python train.py --encoder_wave_strides=[5, 2, 2, 2, 2, 2] --encoder_widths=[192, 288, 432] --encoder_rnn="lstm" --encoder_rnn_residual=true --vocab_size=60 --fusion_encoder_layers=8 --fusion_encoder_fused_qkv=true --residual_init="scaled_by_depth" --beta2=0.95 --shampoo_beta=0.95 --one_sided=false --epochs=3.2 --weight_decay=0.3
Rows from block 2 of the audio encoder of a small audio-text matching model, named by matrix and row number. Each number is 500 + 40 x the weight over its row's rms, rounded and kept within 0 to 999. All counts start at 0. Numbers have three digits each.
After each channel's rows are labels from the 100 clips, of 14976, where the channel reaches its highest value: "top examples" is what is common among them; "loudest band" is the band of the loudest frequency at the time of the peak. Only what is clearly more common there than usual is listed. The data: chords played on synthesised instruments.
# conv: width-3 conv, stride 2 (encoder.blocks.2.conv.weight, 432x288x3, each kernel summed), inputs 96-191

conv.187:462454419471541511456556468519454581554488547459493488507500464548467471483490540517467595536493525513464518538514442532403468499553488497531504519481478395482448563477530465547535535549518533506444548529503487427474454573439527534486495538470483549508477517461498535432631556516523536471
top examples: white noise; rumble
loudest band: 4000 to 8000 Hz

conv.41:504470527430531477500505516457501524514520527503474526516507533447477465468492561477492531567450475521503424503509509457486525511455468506423497545449485518525515531476541616541520508457564443522566524589446442478467517496481564503565489435462462521517447548400492515489520461494485515470
top examples: clipping; text has "clipped"
loudest band: 250 to 500 Hz

conv.297:531495509519484479437537513642497509469506565438436462524510527481501441547541509576465529476436543505432438528539504438535450510502531536528407511449452513461495534484516422524502494492516471463511500439472442536517490488577492506499493548504442471475486534419529507525588432474592486514
top examples: rumble; white noise
loudest band: 4000 to 8000 Hz

conv.338:532507503456570447482574517509483503468544538508519509484455436544477496495598530474510525550409476484518503532468519534502534536463443516531470482465544482436471561475621456495439494497523458522481536464463495515491548634498516484482489505533491492488445496466482485476509553457582552502
top examples: white noise
loudest band: 4000 to 8000 Hz

conv.31:508513582470506475480458516503476550468537480536524510474547526509568501506533484439498524415505479472527486521504512462468482487556500489453455501494491496427537493455498493516452480469509462444505438493535467595582435487439481505536465497576520460510456510533497488478441557541532538458
top examples: horn-like
loudest band: 250 to 500 Hz

conv.86:527451472486491499460448533508560486532439459509515520469568549524417512493537425493539560499500446437505490509542534507463503551505557521501493579450491539481453545480508473511496439455460506499513460427583511568477571600531446471438524474529467480489439549488477518487566471496487510558
top examples: marimba-like; text has "clipped"
loudest band: 4000 to 8000 Hz

conv.20:502478538524468468554534512529517553496489492514620518390461498510500465497468509548451523467468458506493465516510469483517535522449562441500443490475517469482413487516473599514513515465504473507451510450594501532410540502486526501457493449491452495545455420426463562536523485482508499579
top examples: horn-like
loudest band: 250 to 500 Hz

conv.299:533531495502497491458481505491451494410468437453495507541453493474521523492507561571545536487532427536462548480464551495550493493427479406523479523499492480517594543487498449483471514457559421496479572551484469442534530482466508537472496468531483517536410479414532477450509493539483569484
top examples: horn-like
loudest band: 500 to 1000 Hz

conv.422:512549433480481544491494491485496550517554530484459564496592475516526474595520517549504558570525550468440601477520496411528440444574481528548470484506482471509528492557561509425487515491526561508492559480506413479550523499433546533489491526503428471485589538498396484503474473565533494498
top examples: clipping; text has "clipped"; harpsichord-like; instrument: marimba-like
loudest band: 2000 to 4000 Hz

conv.110:504518466520445514499512558509499534467512518494547575515461505483511488456502424463443513476506507548522449470478497506485480469475502467380481531533503618485535483483479476464488557521562509583434469552534538542534563523501537596484455447560465483489495463464483525471508466511427481537
top examples: arpeggio; horn-like; clipping; text has "clipped"
loudest band: 500 to 1000 Hz

conv.6:483478519460501474495498504500505556472476505559485487560516507584532516489558478478467469499483551547548539419481566453476443638517437581521546442503529479541480483441553494506459499452496530517492494498552474494492476502415532556495588455490517429590506490467515486502465519503530510480
top examples: white noise; square lead
loudest band: 4000 to 8000 Hz

conv.148:440433518446436509546507468465435534529451487467474462553481485488483496533543436547514444484522539466550485454520478513534523481505548457537475525487475477426588534515505493432535544462472500526514560465418563515508441489458492505421491483487394530504452434408421530551506491516437485483
top examples: rumble; white noise
loudest band: 4000 to 8000 Hz

conv.371:536545491412459506481537513494498498458437444498496482516551413500491442431469492455529514412463556454544447552464543505422429534448522503487522441481453489484509558505571489585553427494489426552463451466524548554523432583526482513523528565538443518518525426492512526529522479537476497456
top examples: clipping; marimba-like; text has "clipped"; instrument: harpsichord-like
loudest band: 4000 to 8000 Hz

conv.265:480438486446483495566463511533518487538531553488477433455451475480453462487552539518518492557512515508502562527524537459539516470498604508470529424456493533489442483500568437520456512449469532485507486467553557498538500526630506530489473519431504537511600489501429512476533497442532439501
top examples: rumble; white noise
loudest band: 4000 to 8000 Hz

conv.366:515519453419449528433542503523566496462522467544492506443432469491516459562549541480488593528540483521531613470464520531545486583494477492494475529476509517503548410474414475485425491466421500464483404468495479569563495431539483502483595523546584496409515503432473522463518459500509510448
top examples: rumble
loudest band: 4000 to 8000 Hz

conv.141:459530499552513509550494511519503458464481450440456503549542436544592523528521575489535524511517552566543496479529409543493486541499438454503457518477572531495520529464550544537453459483544553520405510457482498403522521563494525535524405512439425454473515521502481581441570458417488482500
top examples: white noise
loudest band: 4000 to 8000 Hz

conv.172:530470468456509494599569450529521482480489495571491521495453469485525529568530453482555504517511488502492511459559475465502427497567458505549487513512486540506487483494496604513488466510438524523545514488529470542435597489507459452518475505437532443467454507511527512464492537583514473525
top examples: horn-like
loudest band: 250 to 500 Hz

conv.192:488509474542575513491563465462473499445475442461501510503516492447478421484460487508516474441470501486527474531475523540483546474533549527574521563532509440493535487516493495441492483506498502457606538550449518511430539530480482529431517407443418555525547470512403538522513495508531487456
top examples: clipping; text has "clipped"
loudest band: 250 to 500 Hz

conv.330:415522470543484467468505444516507439473506487474498564447496499513419458432435480461517517452557567574483432443512484543442425546526496515543487556516424501490431479507573521510443411457482580509512508479481475520507444565525518468537535460473510479558498503481524465541515486471500511503
top examples: white noise; square lead
loudest band: 4000 to 8000 Hz

conv.119:554472506489467459509577536559470466410541501531449481495478457525485523528431560501536496457484527461506493433488584456438577551522482572493471503459572524467421498504454487439537440461468484503487468500540559574506481441548466518546528482465417472538493556493459573547465490509538487466
top examples: rumble; white noise
loudest band: 4000 to 8000 Hz

conv.178:494561482561490562490525533516473612521475498514510462515422509481528519503492493561499505544535492552506422562503486484480471462495485472472487483508475565534524465506572470480454513605428535510548518455478495536573444478481556549417521426489551483479514483526467456484512554503505483532
top examples: arpeggio; playing: arpeggio up; horn-like
loudest band: 500 to 1000 Hz

conv.427:445409461522497531509619577525516444452504514448511512444503484484443591489452531501506511466448545483514419477515480543442426534543461478503436442487453533528574487455510466493499515568525488595551546555486518471459485536527606568448486486483545467478448581503522535473465491508424527418
top examples: arpeggio; playing: arpeggio down; clipping; text has "clipped"
loudest band: 500 to 1000 Hz

conv.295:476529495411527424423469509543510549543540436467522482490464606399483492565556554521456444448513531563403555475496579512423509525524550495534523497474523484511506528473555451508518545475550509503484495508528489409523486451555487507498514545490436501502430523528523524475411462451558546459
top examples: clipping; text has "clipped"; marimba-like
loudest band: 4000 to 8000 Hz

conv.380:442496511570628525513471515439507431434489514459533480477431479558576470482432501431510469485498512524567477498519481481508519489460461456542423497535492480467521457480503499497475483533510479510610505556591586484493483469553534523491506519395415451444477496475549475449523549508514494468
top examples: clipping; text has "clipped"
loudest band: 250 to 500 Hz

conv.30:512498515464511451457468481585422405532514493474503487542509448526497532560561459486536509583545544459633568446490472529526484499490456427453386491442483495522517508515539561494515483446511499502508535476478536566489568538461507516467512448491444494575449479523492502510452508459436508516
top examples: white noise
loudest band: 4000 to 8000 Hz

conv.286:618531480489514513528505477574487472587579504504462525502588528490561441411512539464536538502453492485472439512582473530403508485478431560519489456455471523408492489486508507522511496510510522535480548498482440427494472439481488463522514544453514483507466482481524552450609473607546478430
top examples: clipping; text has "clipped"; marimba-like
loudest band: 4000 to 8000 Hz

conv.206:526523448544501507459517557477528537517520515543479524500501555545566473522483443453551491490502441473408535526515464543497480553473453542499533508494450487530490564480582490513518501485550497471457527442540484559505492551451483488515553496457490476597470571550465443453594513495440491445
top examples: clipping; text has "clipped"
loudest band: 4000 to 8000 Hz

conv.159:481561474497495427595504453480494586543440525507426455601528472631523562504494496436487466440462493469479491488444512485532543493470421517536472499479469521453480454461466478530528576523445507485612483572476469523474500490497521522570489521509444542491469453512502481527486511555501563475
top examples: horn-like
loudest band: 250 to 500 Hz

conv.78:464522483439502443513498485575521583479544469508496531517524504467498465482484519523536480571505535567523485420457472511490497491512527488505461565521491533484483558534594456457499542475508560506472445523464529401515476549459529537432557510504474475511535483466507496458456503459522498492
top examples: white noise
loudest band: 4000 to 8000 Hz

conv.133:508467502515536465541545469547553511560498419471538490505478628439410407487522509519467477470515433599503488549537379523452475534495478494460458462568473480503474409478492556480469527503443534524444515495500456489547490497460462472483442505466477521499513504449514469510583493551553545446
top examples: rumble; white noise
loudest band: 4000 to 8000 Hz

conv.201:534516486475518483491481450490480536427522518532532503443448504532556400518567548455599514468474491536547442525446504533440472543496515482495484505540489492493559439521413456523490546534422487470464518519537526435497423414504441491495491451499481446536439506502485497466500516472531531518
top examples: rumble; white noise
loudest band: 4000 to 8000 Hz

conv.290:461517500510512433529439508523483510465547499491485522496533516520453503490497579410524445461564489457450547473486448451534494513453510510541497523484458461530512476511525407513476428508470531535434539521485472541500515504463464483532470514486514485497531501537527517442447474503481543585
top examples: rumble; white noise
loudest band: 4000 to 8000 Hz

conv.329:495473542509514532532506425495465529517494498463494454493505475489519502440457474478513562424520520459434616437478470508585539507550560559536502474477460499514474467535557457456482419451457521522484506457559514553483527430479511561503484467453584498500520497480531465446492529498449513554
top examples: rumble; white noise; clipping; text has "clipped"
loudest band: 4000 to 8000 Hz

conv.219:461542513488553538575601503480544508507520518498483473541547514540476457531481582505508465444477547446525467536460457467477553511452580484588482543566464528506498480545489499488543506455458499475489643496492482480555482468516492479492497505502470496482462482421444531507527468459546485494
top examples: clipping; text has "clipped"
loudest band: 250 to 500 Hz

conv.421:429421464537508466460481494471542498462555515569593495539476491502470574590501471513501509516571527474456479525542479500568442478565460437437528521459468539565480520494533482453480544498507487458489518482496511479525473505541516488455565469509440451480445485513527503531532538493506475487
top examples: rumble; white noise
loudest band: 4000 to 8000 Hz